{"noise_std": 0.4, "norm": "batchnorm", "attention": false, "final_lr_fraction": 0.1}
Rows from block 6, named by matrix and row number. Each number is 128 + 24 x the weight over its row's rms, rounded and kept within 0 to 255. All counts start at 0. Numbers have three digits each. After the name is the row's rms in percent of the matrix's.
# conv: 3x3 conv (model.mid.0.conv.weight, 256x256x3x3), inputs 91-103, a 3x3 kernel for each
conv.76 154:128128128128127128128128128204121127219130066138115132128125118128129120128127128089137126127194169131219143129128128133127128129128130130126123128126096085130115128128129128148131133128128129130130129129121121124128129128127127126110126124117128107047104082074131131130128128139101127128128127127081157128000179255148232126125141114127172148127128138
conv.77 094:128128128130128126128128126132119123128129128129133127129129132135129127128129129123106120129126132129129140124128129124125130115130129120127127125127131128125127129128129128116132127126125128126132126126132127128129129131129132127125128127125054128124056128131128151162128128131130126128135129125126108118121103114124123127128094127148115143096080067
conv.78 059:128128128128128128128128128086006000070064051125129126126121096122126124131129127154157152150128132166147155129129128123128128127129128126128126120118120127128127129128127128127128125123126123120113116125120129127128128127125136123121126129125128133132101103119128134130129128126139145133128128128147141142255235137118114105126129125125122122138132132
conv.79 038:128128128128128128128128128129129138129160167127134157128127127128127117127126127125126120115088088132130132129129128128128127128128128127133131111118126139138141129128128128135136128131133128134135126125129143148148128139139128128128137148132127126126108098094130128127128127127128152153102116135125115126143135116128120117130128126118101121113097124
conv.80 040:129127128128128128128128128134138074171174165144148152126126131128128114127129127113110115085088098119113120126130129126123128126123128139139142125131131127130131126128128129132131127130127128135128136130129161160151126132134127126128130191129127126132120098104129128129128127128136119147110129140123125190131143129126116126122128129084092118105125127
conv.81 060:128128128128128130128128128135055084129125118124136136132129128132127132128129135128119126126121127129130143129128129126137132126122124128129138125126125120114121127128127131133127128128128133129129136139130127127127129128133132129129127123124126087119085116129060074119128130129132135131125213131114114124139123124150134150131129126127129133119107124
conv.82 057:128128128128128128128128128101089100090087085126128116122119127126125125128130129126123120130123126128128128128128128128128128128128128125125127131128130129129130128128128128128128128128128127126127119118130128128128117108122124117122127126128113099120123119124126125126128128117129045128095129128130134136136137131132128130128128127129130176128127127
conv.83 085:128127128147128128128128128132135125131125123138138131111105108126111121121121128120127129106116097134134134128131138129129128127127128125127125110140101123127126129129130129135132128128128116121128114125127127127129118110117128122126127123123124073130111101075123126131128126127128131129128129131130128150114117178111093107133133148121106129104101107
conv.84 109:128128129128128128127127128129130129146130117155143133129129128130129128133128128101115120090095119125133133126127129129128121133129128117119117122122138115149233129128128129135129143146131125125127127129128128131130129128126130130130129129127130130112102122115105124083129129130148158142127127128147127127146179153122124115131129131130123114130106090
conv.85 049:128128128128128128128128128128128128128128129054115129128033128128129129128128128128128128127126125128128128128128128128128128128128128128128128127127127128127128128128071128128128128128128128128128128128128128128128128128128128128128128128128128129129128128127128218128128128128128128128128128128129129129130130163127125145128129128128127127128129128
conv.86 079:130131131133131133129127127121143142103129062093093106130133128145132108132126125114128137129129119141133125107122116107118105118119115131129126133138131144168153111116120122128123111126122111117121131127120121130125116131131118101099121118118096115114080106119101103111122121124116123127120126127156143171167143161152162132120114106142121119136114120
conv.87 089:129127127129128127128128128125123118123128121049133093145137129128121127123123122113119151113076129133130108122129123123133125125134127138127132138132132103129145128128129128126116132129117161130134169133119126126129127136116090099105078087116078096127062063135119137142128128127140129128136132127113140155099106141123125173127113133129054125127140139
conv.88 117:127127127127128128127128128141136131134164130129179163127127127128128128132133129114146136137211180002100133128128126125113126128130128132133131130137134132131128128126128127127128124126128127127128126126123145138132133127123123130133123126128129136131130149146093106131128124120129133126130127127134131145159126141171145156129123134126129131132139158
conv.89 121:128127127127128128128134129127122130083092127101126126132128129129128129125126128130127118127112115134126128130126126139134129128130128139133130131152131130129122128121109129136132128128128140139132128129138127128127141134139122115131124126128123127127098133147125133137127126127125126124128127129131139121095127126118116121124158121126129129126122126
conv.90 039:128128128128128128128128128128127127127128126126127128128127128130129129129128127127127127128137127131140137131132128129131129128128127128126127129129128128127127129128128130128128128129128123122124128129131128126127128130129129132131129132129132136134130133132134136132129130129128127128128128128124128126157168138130133133127129128130140139133151138
conv.91 104:129129129129128129129128128128126124126124127125125125130121128126118128127122126129133127117134117123126112124131130109127122128126114125130130130136127135144135130128126130129126129128128132136128128129124136143127121122126104107109113114114125134167145195217129134150130129127128127128131132128136130130209117121138129127139145136121113112128114101
conv.92 050:128128128128128127128128128130131129128115117113127128128128128128125128128127142128128130123120121127122125128128128128129132129129128129128128130136129130123127128126128128129129128128128130129128128128127128123128127129130131129129130130129128137135120129130122129131127128128128130129127128130122124129106118099122123132130128130118110125121118125
conv.93 085:129130129129128129128128128077080088097125126110110138128130131134133131130120129099082126140141166144144145127129129128127121118117123132132132134128132131129153123123125123121124127128128129130130141128138134130129048117119128131104151165186112110115128119118153159178124126123129128122122108099127133128144129124157148128138129114136128108135136140
conv.94 099:128128127126125128127128129119129123061131109082131132128128128160162158132144140137139142115132128124119106126120113129116090130125122134130101115097105125125127127124119129126122134127124127128134128131129129131130130127028139136129142140135080115075012036008075077046140126129133126127123122124138130144131133176124131130138139143120122127126127130
conv.95 094:128129129129128128128128128107123104105127121073111111127130128128134131123129118148122125129122129134128127128129129125124125125127128131135133132131134128127127125122121121121128127126127120124112124128130125129135123127129140142137144151136142135152153140142132124111127129126123132130127131128140129125130117131130132141130133129129134138122129133
conv.96 081:128128128128128128128128128123123111120118090114117096129128128127126127128129128126125126133128127128129128128128128128128128128128128128127128129128128128128129128128128128128128128128128127126127128129129128128129128128128128128128128128128129128117128122120128128127128128128128129129128128128130128128140132130130131129128124127128128128128128128
conv.97 165:128128128128128127128128128127127124133117124122126124110128134132134128130128131121127125128135123127126110127130128127130128131132130130127134132139164129144136132135129116132164128129127124130129117121123127124131129130129134130142129135138114128128080125157084127136125125130128129136126125127127130133069134237115128093119128147057126152124127077
conv.98 075:128130128128128128128129128123124140128124125147138143123126026126118119127132131135162156097114129126110125127126131128120125138147130127130133124126108128126127128054131117117127128130132123126138104117130134131132128130130130128093116098095130119118041073043101109128131136151129139133128123123126128110126128122122119121116117125076065048102108097
conv.99 055:128129130128129131128128128126133136093105117112117122128139133127127126123120125136105110123097104133141132121119117126128127118126125116127129108115113112127125131133126128140129123130124112123123124128126126128129114121126107084102126125126102107103130139135144216199125122126121118123128124124125138127138135121147130112122104096081110107123129118
conv.100 144:128128128128128128128128128124129132128154131121130150141132132145130131127128127123095136136129132129127124135164130130132129127128128129130128126119125129097104124123125128132129129129129127128130129139133127122130127128131141126129129136132127135123134130120130145143128128128128129131121129129135125117120069070064089095131130128127127129131141129
conv.101 126:128128128127127127128128128150135141133125081089122099124125128124128130129141131128127131037119130107113116129122122240129127146127126127128126128134145135128132129127126134104132127129132115126119129130128129128129134128127135128127133098098133120112134119128154139127131131129131129105124125125180204130109225214147150131170135131137124058180133123
conv.102 125:128128132128128129128128128129132117128113117165132154132134125128127128136130129129132133124156208071135133125127124125129125125126124115127128129136128128131101134132130144137133129129128124128125124125127129128129130132131144154141127130128125127127110118110107125126129130130136137130124115124107128112147213134048127120127122120131125119143127113
conv.103 098:128128128128128128128128128125124124125126125126127128128128129127131128128129128127126125128071126128125125128128128128128128128128128128128128129130129128129129128128128128128128128128128128127128128132131128128128128126126128127127128127128127127126125124137124145125128128128128128128100128128132132133134126131126126126128127128128128128127126128
conv.104 113:128127130128126127128127128126112105073087072139143061129128126107127106132130131095114077098122121109119125125128130116122101131133127141139135127141176127140175129126126127129131127124112133139133122127127129129128128129138128127129129134131159143143128139130119122106128129137130151175122120123152133134140131133119124126145169145123131114105127123
conv.105 040:128128128128128129128128128128128133128139058101105127127090128127127127128128128130130127130113109137140143128128129129129128128128128128130135130130136131150145128128128129130127131132128128129132127131128130111144128128128125127128127127127128127125123124127128128126128127127132150145120125128124123119117126128141145142129129129129134128128137134
conv.106 090:129128128128128128128128128130144151129138141124121123126128129128129128127124128132138127143132122131133128128130130128128130127130132128127132127127135128132134126130130129129129131133130130129131129128127128127128088126127124126128127124114123126140133136135143143147127127128128126124129128128109119125136095129125136133125128122127118118127125126
conv.107 096:128128128127086127127128128132135132146130119138133122128121127128128139130131134110126126120124128127126127127117129128129127128131130242129128128166125138141126127058127126125125126106125122123154131128128129130128133130130157143137130139134123107114086128125115124123129130130128128120127129127099110125179183181119125128124118127165150149131138136
conv.108 093:128132128129129128128128128102125117132179133081104101127127126129132127128128129107133135152171227148129152126123127133128124132129126125127127120126124135137132132127125128127130127127128128127124124138128133137130129128126123136128128136134034069097069124119127139117130128131125126129128126129103124134120255173098119098121128127153184143131096027
conv.109 166:128128128128128130128128128147136139129115083132130134165128127065127129127122128134149127126120021126127125129138132123128131129128135127126125158153132126143134126126140124126112128128115126122129132128096133126126122129125130128129139130153118127129036132124122118095129129134125127131130130128128131126174126092120150134121137150125105070179142049
conv.110 075:128128128128129156128128130129132137107135126101110089128126127129122123128127127130138156140160164128141143123125119124122097127122111128115113125117126123123128128125126128127128127129129136128127135132132133128130131120123132128125134136131103074085113103110100049031123116127127119126128126126164125172134129148143147132138140149162165131137126116
conv.111 071:128128128052128128128128128128134122135134103131128111126119127213128104129130128136141131127127131124127126128128128129129123129129127128128129122125128122125126129128128130129128129128128128128129126127128122117123130133132130129129130130128133134129133135123137141138129130128127128128127128128121116117112119116131145132134128128128127131128127127
conv.112 115:128129128127128128127128128131133154141152150137171166133140139129129125129126124154128137101080115116076074128127127127126126129130128153142128140133128128016089128125129129127128131129131128129129126121128129134128127124128129130129128130128124128148129140152089102025128125129128124127132116129125127132123136124095021068123128127119099131128000079
conv.113 081:127128128127129129125127128141133126096082126102127125129132131128123122127125125125122129112125127108103121128129125136132117131128124122127125122128121128127122129130128131128125128127127122115118127127135130127128136129128130115090127126126175144131136137126133128107131127125129132121127128128132121128132129123127146118129125128131151130140128139
conv.114 081:128127128128127128128128090118129128120132130124130128127126125124120118128127128131125130144135133132140121129127126127129126114126126127127127133135130127128125127129120127128119127129129128127128129129128121127126128130130127129130126135128124122110125138135129145132124127128127127128131137148081079102129085131132129136128084109156131127140129117
conv.115 117:128128128124128127128128128130138135133136131120126127115121116127128124127144130149157142126134133131130191128128131128127127130128132122123129128114122139122122126130130126127129127126127114119119139127142135146161128128129134129135210169129133121127104089064115107100128128129125123127127129128147141141119122125128122131130133166100099102134153162
conv.116 076:129128128129129128129128128127123128078134132128140143127126065109120128128131136130168116247167101208137130127129129121125130128126138127121124124124161126125128049128127001127127129128128129128125125128130127132128131131128125124117125126119133135148129130145115130138127128128129140137124130129127125124127123126066114135139152147110128169113131156
conv.117 093:128129128128129128128128128126136131115190127116137255147126127127125128126128126136124115164128137131133131131131127128128135127128127125127131131124127133127124128130129134129128128128129127130131129128127128128129129129129129127123128131128133132134125136124068089114127127123128128127128128129068042067105122101118127138130105085137121120127097118
conv.118 042:128166128128128128128128128133134135138128130140133128126125127126126126134255136128127125135141147144125128128129131128128128129128128129129128126128128113119123129128128130130129127129128131132132130131132120118120131133133135139135132133130127130133129138141255154150131130128129127127128088126115107102105108105108110113125125124129131131127124118
conv.119 068:129127128128130133126129130190152120222160122171167119130125120127114114127116114113091122115068122128107117130121126133122121137129125125142144114128134109103121130124000074115123126119131129127126134139132125125131027130131134130127130124119126133137101113135090071107148136135147138142130132133118113148090062103086054094132124132045097127130091115
conv.120 128:128128129131129129128129129123116128127126129131137137130132128127127128143128129108118119131129183127123123128127127128128128128121094127132132127129129098093077129131125118124121125128157127128122125118126128129111103128127133130129141143145130149133133237139000102123125128128125128130128128130125128131124125123162154143132131121133125123139126121
conv.121 116:128129128128128128128128128148131174122134133126133139127128129124126128128124128116131130152161180158188140128121129128129132128127130126118115127125127128128130132131135128136136125127126126122129127128129128131135124125129128137129125126129122135130132129127115096114129130130128127126127121128002010074190210134253255219125121129146131129131127134
conv.122 069:128130129128129127129128127126126130114150148111149130122123118113121115127125127137150153146138125125085060125128131120129129129141140124127136134129130127123126131128128129129132129126132128118127130131131126134137117125129100116130116105113128143125141144150100088119125121125128128128139151130122119105135114116168145165119120084124109099153143156
conv.123 080:128128128128128128128128128080127130127131137129127127128127127128128119151133129127123123126127127126125131128128131127127129128128128128131128126129131126127129128128128128128128128128129128128128128128130129131128128128128128127126128194128120099124116102113124123127128128128128147139128128131104107124114104121146152152126121126073121128132170127
conv.124 108:128129128128126129128128128122114121117122126127137142128131133121128132127128129137131126139129127128131152128125128128128128127128128138154137128128129123125126128131130127133129127128129128133134135136139129129129129129130129119134135140134125147162129127117134138142124126125129128125129128127123128134119158152160174207124128129121103114123126129
conv.125 191:128127125127128127127128128126129125115125126126127139126128129132138135164147144128128126126139128074132122128135132128140129128127129130127130172126128139128127127136130127131147129145163129129129140154131179187177129129101137128121139129123114104085123115091049091054129133135130135164123122127126127126224126125166129138109124131117152156127142131
conv.126 089:129130129128129129129128128115033109117122123162178147127128127127132129128128129118118120105108112085066076130130126131129128130130129128126117116119099115127123126123117124111114097125129126119118129141098165128127105056086087068072132110123081122120045127120059090088127129134129128133129129127146170175138134168131126138129137147131136158117112117
conv.127 060:128128128128128128128128128131099116135111000136127107128128128122115117127129066125125129128129128126129130128128128126127128127128128126125126128127119128129126128128129128127128128128127127130127126127127122121126127125126127124116128129127129122122129125112124122124128127126129128126130128126127131127247122133123125126125129132126128000131128105
conv.128 045:128128128128128128128128128100105121088112120128129128128118110125126122128128128130135130128124128128128128128128128128128128128128128128128128128128128130130128128128128128128128128128128128127128128123122128128128127127122128128128128128128122128129126128128127128129128128128129138143129128128137132123130127096129128127128129128126121128126126127
conv.129 092:128129129127128128128128128122120129127123129110120136127128129129128127134132127134149150134169140128135126127128125121111132124103126131120121143147128126128129125108124128135137118123128127100117129129126116126127130088125128129130120112115177204189092121142053092123132130131129129131130129133164119122171151151188171145128126127101117125131123125
conv.130 166:128127128128127128128127128127126130116118118135162153127124128129127129129130135086108108119124129107133132121126128127126123128124123145130128128126126128117115121120122122129128120127124128127125127127126130128126128126126126122118129126120127125126120128124105122110127130129128130129127127133135136131129131136073083096128129128134132148112133132
conv.131 068:128128128128127128128128128116122125062127127127145137128127126127127124127127127122124126141133123135131120129130132126129128129127128127121126126126131117115120128127131126126127000128126129129127130128126123120123126099103129130121136128127126132137127137134130132130127127127128128128128125127183169178140154180060098136128127131129130130097130134
conv.132 067:128128128128128128128128128128125061128129083128127127128133139131215135128130129128125121130128128128128128128128128128128128128128128128128128132131131128128128128128128128128128128128128128128128133133134128128128128132140128128128128128131128126129126121123128126123128130129128127127043128128131144133137132167128131138128153128128128128127126126
conv.133 130:128130128128128127128127127128139133126127125123122141130131130129130133122128130131131126128120104132136123125128127128135127128132128125122126129130119128130127129127128131134130127116117127126129117119127127128127126127133126130144150153183122124106121120106102092086125125125125127128126127129132130136122125124105129125128132129107101004083125054
conv.134 086:132128132134128131128126128131128153131126140137137132124127131133128130128126136126118112132140123114110122124133128112128130116127130119126128125145128125140126128125123131144132127128125134128129131129132129127128126122130108037108129134162127126115116140121095125124135128129135124124133123113159134168129132171143121160118130132102129136123122137
conv.135 062:128128128127128129128128129130133134107113121110119127128125091129126125131128125125125133135123127130087118130129131128130131128129125129127130126130129129127126126130128129129136131126130128128134128128129125125126131130129119080106119126129102119000097000115123121132130128121127127121128130132130137120164182124141144126129132070139129126142106123
conv.136 116:128129128127128126128128128126130132119120111122107099128128137134138150129130136113098106127116165123128139128137128120129128128128129128121129128121127133112100129129122129129110130129118131156135127138129127126116126127130157130128128130081119123126128128143122128120127133130127127127128127128125123120195135125160146127128129125122138133128132142
conv.137 141:128128128128128128128128128121130129131137126131140128128127116129128129127127126127144138083107123127073118129128130129129130134131130127127125114128130127125127126129132128129129130127128113122128121129134127128128128128128128127129128127128122129116087106092063076116132128132128142128128128128124124119176104012156129044127128074083120093123127130
conv.138 106:129127127128128127129129128130112125130102117133121127124123126127129128124128130150163162144134132144130133128127128142149132126141131122118126117110118123122112127128129128130132129128129132130128129120120129127116128179137128128127129126123169136144182147202214169192131130128129129130128129117129143134128131134127130127133128128129125121127125108
conv.139 071:128128128128128128128128128128117093115108104128124120128128129127126127128130129128127126130130128131128128128128128128128128128128128128128128128129129128128129128128128128128128128128128128128128128128129128128128125122128128128128128128128119128127128126123128128128128128128128128128128128128128130130129131127125096129128128142128128128128127127
conv.140 070:127127128127126127127124127130138094137140102137147134128127128118120122127127126128122115130120118097099103129127127124127127128129129126127127128130137124129129134131128121131128130133128142149136128129129126135129130139115134131129131134128137152148132133139130127131131133134128124129127127128120119122128124097144141129131125117087094115116121120
conv.141 072:128128128128129129127128128129126103134126103105114125119118128128132131127129129136129133106097096115121118130127127128144131126133137129129130125129126126174128128133131129132130131128126136131125146134130130128128110111120115106113122126129145156183132142127190146167135129127131125127128128129100108122128136134145157127110110131132185152146220188
conv.142 035:128128128128128128128128128126127128127132132127128128128128127129128126129129128127125126127127127128126127128128127127128128128128129128126128128128128128127127128128128128127128128129128128128128128128128129128128127128128127126127128127126118128126092116091103126128128129128128114129128129129156120117140121110137141135128129126128129128129132132
conv.143 091:128127128127128128128128128127131134128133143123126157127124129128124127128120118155148166143136127138141127127132130123126131126130139127129111125125131139154147128131131127131129126129123126124127129128124125130129128128126127127128127123128124081009120125132120123140127125127128128126129129127104082111117107081105123070133130091127127129127113129
conv.144 102:128127127128128127129128128128125108131133128130132127127123124128128115129129128126131124086120146106112135129128129130128129126126135143141131141138131127127128129129129125132131127143133134132132137129130131129128120126063134124058134130134120127083104128140088094128134133133130116129125127146130122119146125115123126088126127129117122038118113123
conv.145 074:128129128128128128128128128138126126144127000123123050132131131128133131128129129110123123096119112126118110129127128127122127128124126116117121128126122129159128128127127127123127126127128131130127128126125148128127131132129143139131136135127136135134130127129107112109128126124128126128128126127154163135154159125130154178129132137124128131131127141
conv.146 108:128128128128128128128128128105109116087011118084066076137131128133132134142134128123098122112036122123116129124127129110125119124127122122135121123140125122127128128143127129140124129133129117125136128157136130128128130130121128132125126129127079103114084090106132131141125131127128126127127128128182132160135140152136140127124120132118169128141128125
conv.147 115:131134127128126128128126128124122095106112064128163147128116099134133129137127114122107094144136119122128128123126128132143135149160127121099074130140069118141133130126089123125123128127129134129128129121083125126133128137129128136138125134143126158191111133139130138110131129130128138130124128118130103128138129171114117161150135131198145126206161113
conv.148 077:128129140128129128129128128129132129124125124117116115129128128131130127129130129130131130127137131125130126125128130124118125112123130121118128130116130129122128129135143139137134127178131129130129143131129129128127127127129134134133128140130124127129116114093125131122127127127128127128128136132182173148133141142130149150120117140129131137128169143
conv.149 042:128128128114128128128128128057135128109129073130126125128128128127127128128128130128128128128125125129129127127127127128127128129129128128127129129130128128128128128128128128127127129128128127127129126128130128128129128127128128126128131128128122127130130118112130127127128129128130130130129128128137136127143255120119120131128127128129130132131132133
conv.150 058:128128128128128128128128128128127105128128127127127121128127126128126126128130131128128127132131130127128127128128128128128128128129128128128127129129130127128128128128128128129128128128128128127128128129131126128128128128128128128181128128128128128126128127127130128128128129129128130131128128128128131129128127130126121129128126126128129128128129128
conv.151 121:128130128128129129125128129124127128127125131133134131129134124129129124125122127188129128154141105129131134131127126127125126127128128123128127110125115124127120128129129123128131128129130130127125117127173129125130127129113125107090119113115128122131159131124130146133129121130128127129128129133121124133129129154128131141122126128128127123110122132
conv.152 094:128128128128128128128128128127127129128128140124126128098116128117120128128128168128123121128128126128125125128129128128128128128128128131138129128129128128138128128128128130128128128128128127128128128116122127127128125125248128127140128134143128128139127133157127129143130128128139127041129128114123129131131114135150104132128198128128129128127127123
conv.153 113:129129128128127129128127128111126128062120131101101130127126128126123129127124131140145146125128131135141129129134126131134127130128128130128127137126128152128126129133129131132127130129126127127127126129100128129128124128130096128128125127127121126136108129127130135133125129128128134128162130129128130118121124059117122119127128128124124119127135126
conv.154 072:128128128128128128128128128070125128105131128119127117131130128126122115128129127127124125127124128128127128128128128128128128128128128129128128127128115128129128127128128128128128128128128128127128128128128128128128127127126125127122127128128126126126119122125125127127127128128128129129076136135134134119158126115131130128127127128128128128127127128
conv.155 081:128128128128128128128128128126124123127126106128127128128128131127126130128134128128127126139129127128128124128128128128128105128128128129129128129130131128129129128127128128128128128128128128128128128135140128128128128127156128128128128127128128121127125125122126124125128128128128128125128128128132135134133138128130132134128127127128128155127127128
conv.156 058:128128128128128128128128128132141148133131139125117129129127127128129123128128128128128122128129128129133124128130127130127128128128129129130128128127126131128126127128129130128132127128128128127125126126125124120127127126126130126122176127128139146130176178130139132135127127128126126129127127127149141127137153152146140131123128119128125118127132132
conv.157 112:128130128128154128128128128087100082130137131105058090126125126134130136129129127130132140161117111129124110123127127125130129126150180096061125128128134126120148130126129130128128130129132122121125130128127129129128113125125129128132133134128124128131105104130104085121131117114134130128128128127124082130137114123158123108158136131160133180147128159
conv.158 082:128129129128128128128128128114029071123125122082128106126121113130129126128128103123109127119116103095107081130130128128129129126133151130128131128114122127128127128127127127126128128127128130128126128129129127130140127118127124120125125125130137130133124127147121118127135131127127127128128128128089081098121125124124128127131072027122128122130135134
conv.159 077:128128127128128128128128127128129133137140146131141130131132129134136138131133136129129128133149141130128129129131132131130132131131131122122127145143143145156156128131129127097129125127127126125126128128130125125126130146170168174226153163143113115131111117132109118119124126138126126127127127128124130121117125113097099107129131130130124121129126121
conv.160 043:128128128128128128128128128128000127000124127123128128128128128125125125128127128128133129146127126133135130128128128128128128129130129128138128127126129128128129128128128128129128129129129128128128128128128126125128128128128127128128125125127128129128126127197133255131128129128128096129128131128134139133130131131134129128129130128131128127131128131
conv.161 150:128128128128128128128128130127130125107115098081079044128129125153129129129130128122124126119112106119110101128128129134129130128128129120107081123127114132129128128128130127129128126127128123118104128126128129129130101119068128127093104118075094121085010112091063110107128128127127128150136128129134124135167125157170143134126113118151127171129136145
conv.162 059:128127127128128128129128128133009127137131134145125134125127128111124132125125130114123154127116137135138131127135130129131131127132136117128124122138130106134128127131079130128123129137129127129130129136130129128129128140133127135138126132134114130126119127131123145142130126131128103130128121122100129153127092128142149142131127128130118131116128165
conv.163 134:128128128125127123126128124123104116147117124167131126114121128129129129127129134168126119140125128124124120128136137130130131130130130127130129124186178126134128128129129133127129132135132129121127122128134125130129126116124131134177127127133129124129185166119163142129127127127129127128134126129124118127129126143129128132134124130133128142133123110
conv.164 081:128127127127127127128127128128127130225132133188160174129127129130127128129128136142158132151143126123129132126127130128129128129131135126128128126131129124128127129213128137133152124131128123128125121126126128128129126128129125157128127128128127097114125129126120130135131129122133133127126128121148130134143124128153076170128129125132182160125142148
conv.165 073:129128127134128127130127126129132111128131129120050106132133138137136141143134138120101130113114189144131181126132129113134128114129123130129121129126126124132130112126128122126132125127136132128130126131129126137133120126141128125127124131000145123122129109108116096068126127124125127125119121109138146120145134126154136128126121111111118125122126127
conv.166 050:128128128128128128128128128128101000127128137128127127128132134128128128128128128129128129125126126127128128128128128128128128128129128128128128128128129128127128128128128128128128128128128128128128128128128128127128128128137126127128128128128128128128122126127129128154128130129128129128128128128129148134128128129129130131130137128128130128128128128
conv.167 066:128128128128128128128128128128122111115109096084108098128127127128120126128128128127125122128127124128128126128128128128128128128128128127127128129122128128129129128128128128128128128128128128128129128128130128128129128127127123116118127140128129126123129127116122123125129131129128130127128128000128139141131133131129135207128127128128127129129129129
conv.168 071:128128128128128128128128128076093116124128122127128128129128129127126127129133128132128122129126128128127128128128128128128128128128128129127128131129130128130129127128128128128128128128128128127127122123128128128128129132127128129128128128128133143163127128123122122123128123128128128069128128128134135131136134129132130129133128127127128129126126125
conv.169 054:128128128128128128128128128066057113109119105128129128133132129124124126129129128124126126130126127130128128128128180128128128128128128127127127129127128128131130128128128128128128128128128128126127130129129128129129128128128128128128128129128129128126117118126127128128125128128125128128000130129132133130152131129132167126127127127128140129126127128
conv.170 075:128128128128128128128128128105111105118127126121127127129129130126125126130130129125124126128126127128142128129129129128128128128128128127127127129129129128129130128128128128128128128128150128126127128130132128099129121126129125127128128129128109127127122122125123125126126124123128128128128128128132144131134132120129128130128127123129128129125125126
conv.171 064:127128128128128128128128127120133127124132126118127130126128128127130130129127112121099105125079109148123110126127126129129126130133134122123125123116103121122127127127127126128125125124128121122122122128126126129127128128128124113117125120000137178127142144127136129130123119122125122120128124128124110094136124116163127106128122124138137142139138050
conv.172 069:128129128128128128128127126134133129126141134125140133129132130129125123128128126130118129133122120135117118129130126126134127125132127126120104121119108128121113130126124127128131132134133131101124129122123129128126125125116124128130129137130111124121102122126122125120126127129126128130128127126138128125138127149135122000121134136132131134133128116
conv.173 110:128128128128129128128129128131122136090045103096099105126100129126129131133141137121128125126128149124128132129127139127125129127130146133149129128126138125121111128135139125127127123127135132128125135140128132122126140132146132128136129128132125124127077126122126125118147131129131131128128088128155167166119174184105128132124118130120104124127105127
conv.174 069:128128128128128128128128128120104122108105103125123051129128128127126127128129128125123123129125126128128128128128128128128128128128128127126127130127128128130130128128128128128128128128128128127127129130130128129129128127127128128128128128128125126125116121124126126127128128127128130129128128129135142137145132127130129140128128128128128128128127128
conv.175 108:128128128128128128128128128117122119098098108088100121127126127132131132129130133097087082121115111120098101128141137127131128127144128127119106127126121124122118128131129128128123128129126120126114124122125125122124108106116080123127127125128124120148139129187130129188128128128126124127122127121132136141146148158137157156129134138168182156186201199
conv.176 122:128129128128129128128128128132130127137141131126104126126126126129138132128128125102095128145131140175147149153130126141129126160128128107078114129123127129126134128127134127129135128128129128143141129131142107105126135146045129126117127130129127125122167121111127126145128130136128143143126127128099125157121123122129131127127112067150166130121184168
conv.177 072:128128128128128128128128128128131129120128128082104118125125123128128121128129127120126131109114124112122121123126128127128127128131166126126126122123130129142132129130130128131127129131128127126127129131129130130130126127129116119125127128127117126128103116129122132141131127122128146199129132128088087110119116088132136130126126122131131109130129168
conv.178 059:128128128128128128128128128129128121129117106129116114128128128116118128129128128127126127130140128129127128128128128127128128128128128127127128127128127128128127128128128128128128128128128127127127128127128128123128128128128127124128128128128128129117127128127128128255128128128128128128128129128127129127086106120107118213128128121125118127129128127
conv.179 063:128129130128129129128128128140126107145122084143136123128000127129129134129128129130121137140123128183139127119117120123127125129128128128130127131127130124119132130124126127122128127128131134134129124124115125127125129135129129129127128127127085080102116130126126110124178130126130129128128132127130119133135132126130142133123095109130132128161164131
conv.180 137:128127128128128128128128128128121133110121128126121117130128128106090103127127127153153129087128125000089089128124127108120128129128129144138152129128124135127130128128128149127128127128128143133142126113116072097129127127126125128127129128127133131129117128139063129128126126126129131145128144130138137135142212131128129126131128127127129130110128135
conv.181 065:130128128128127129129128128114129132131149164130143141129129133131136132129134133131109120134125129136126131126134141128130138128131136119121126129120125120126125126121128127129137132142137125117126126115127130124127116094130129120118134127124119126152123126130133132132122122119119125121122124117135129138140130136172182190103088146116122137128132158
conv.182 135:128128128131130128129130128128134128122130134100129128101128130130128128130130128127125132131129128165134127130128120129131125127131128104125120090125108128126123128128127127127116128128112126129129127128124128128104129130129126127128128128127127125118129157128129170125129143131125124128123126150118117121123125131126123142132130127080146185140144132
conv.183 090:128128128128129128128128127155161151152171153145152137130129128129129130127128128129129126130112125128106057131129133128118128131124127126129131128129131127126126129128126128132130130132130128123128127116126126126129134134148135129140138134131128137133122114098101097092129139140128127169127128132116092088107114109099099002009114013126046088065114108
conv.184 077:125129128118128127128129127145128130103035078126114129126126128121105125127109125112121125119154127102127121131128135133123128133119122128124131126132128130137129131131130128127133122126129130128127134131130112102129130117129117088064136131131071096113084095123125138134210132130127129127129143128140153139156218167115141118127120124133139151121158135
conv.185 099:129128128128128128127127127128135129144150144129137135125128128134147130136153136132134128132131128142140133123124126126127125129129129128129129133140140129127124131132130136132133128127126136145142131133131127123129150159165140162141132134128128126139137134128132131128127128162135132143128128145123127133128123124145136125109119094112123127120157147
conv.186 079:128128128128128128128128128130132131130131130099129128128128128130131127128128128128128128128128127124114125128128128128128128128128128128128128127127128126126127128128128128128128128128128128125129128129129127123125128128128127127128126127128120118117128129127130195132128128128127128176127127133124115122122062101159123127126120125129130129131131130
conv.187 144:128128128128127128128127128125121122133134130131203211127123125128127128128125126131130119249134115131144142128129127126129127130128128131132140124115070103129114128130128120127134126126128109128129127101124127121140126129130128129126127119131127132138062132138106130111129129131127129131108128128130128100118135140111128133119129128107124130102097081
conv.188 109:129130127127129128128129128127123122132116168136124129129114114131086226124124152135130149107125142099089128117123126127126118127145132125153128129136097140164138127128132118133130124126126126123112135116128140129130125119118130109118129120132136154143180139023173166108138130130144139127128135127130130140132129151149132101127120130126085078075127130
conv.189 055:128128128128128128128128128127129122128128130129131119127127128128128125129130129128128127128128128122123126128129128129129128128129128128128128128130128127128127128128128128128089128128128128128129128128129125122128127127127149127129127128129181133128132135121130142131128128134128128128070128128122119125120116119123126117128137132130134134127130127
conv.190 117:128131129129128126127123128113114126130165197046125174128128133128135150129124121132124103094113129129131147137132143157130139131128129132134126127132129123126126126126128121128127124134126128127124123127133125131131128128133116125160083129144053127150000127182123151138129128130129148123126133129130123131240116131131113111146126151093130133137134117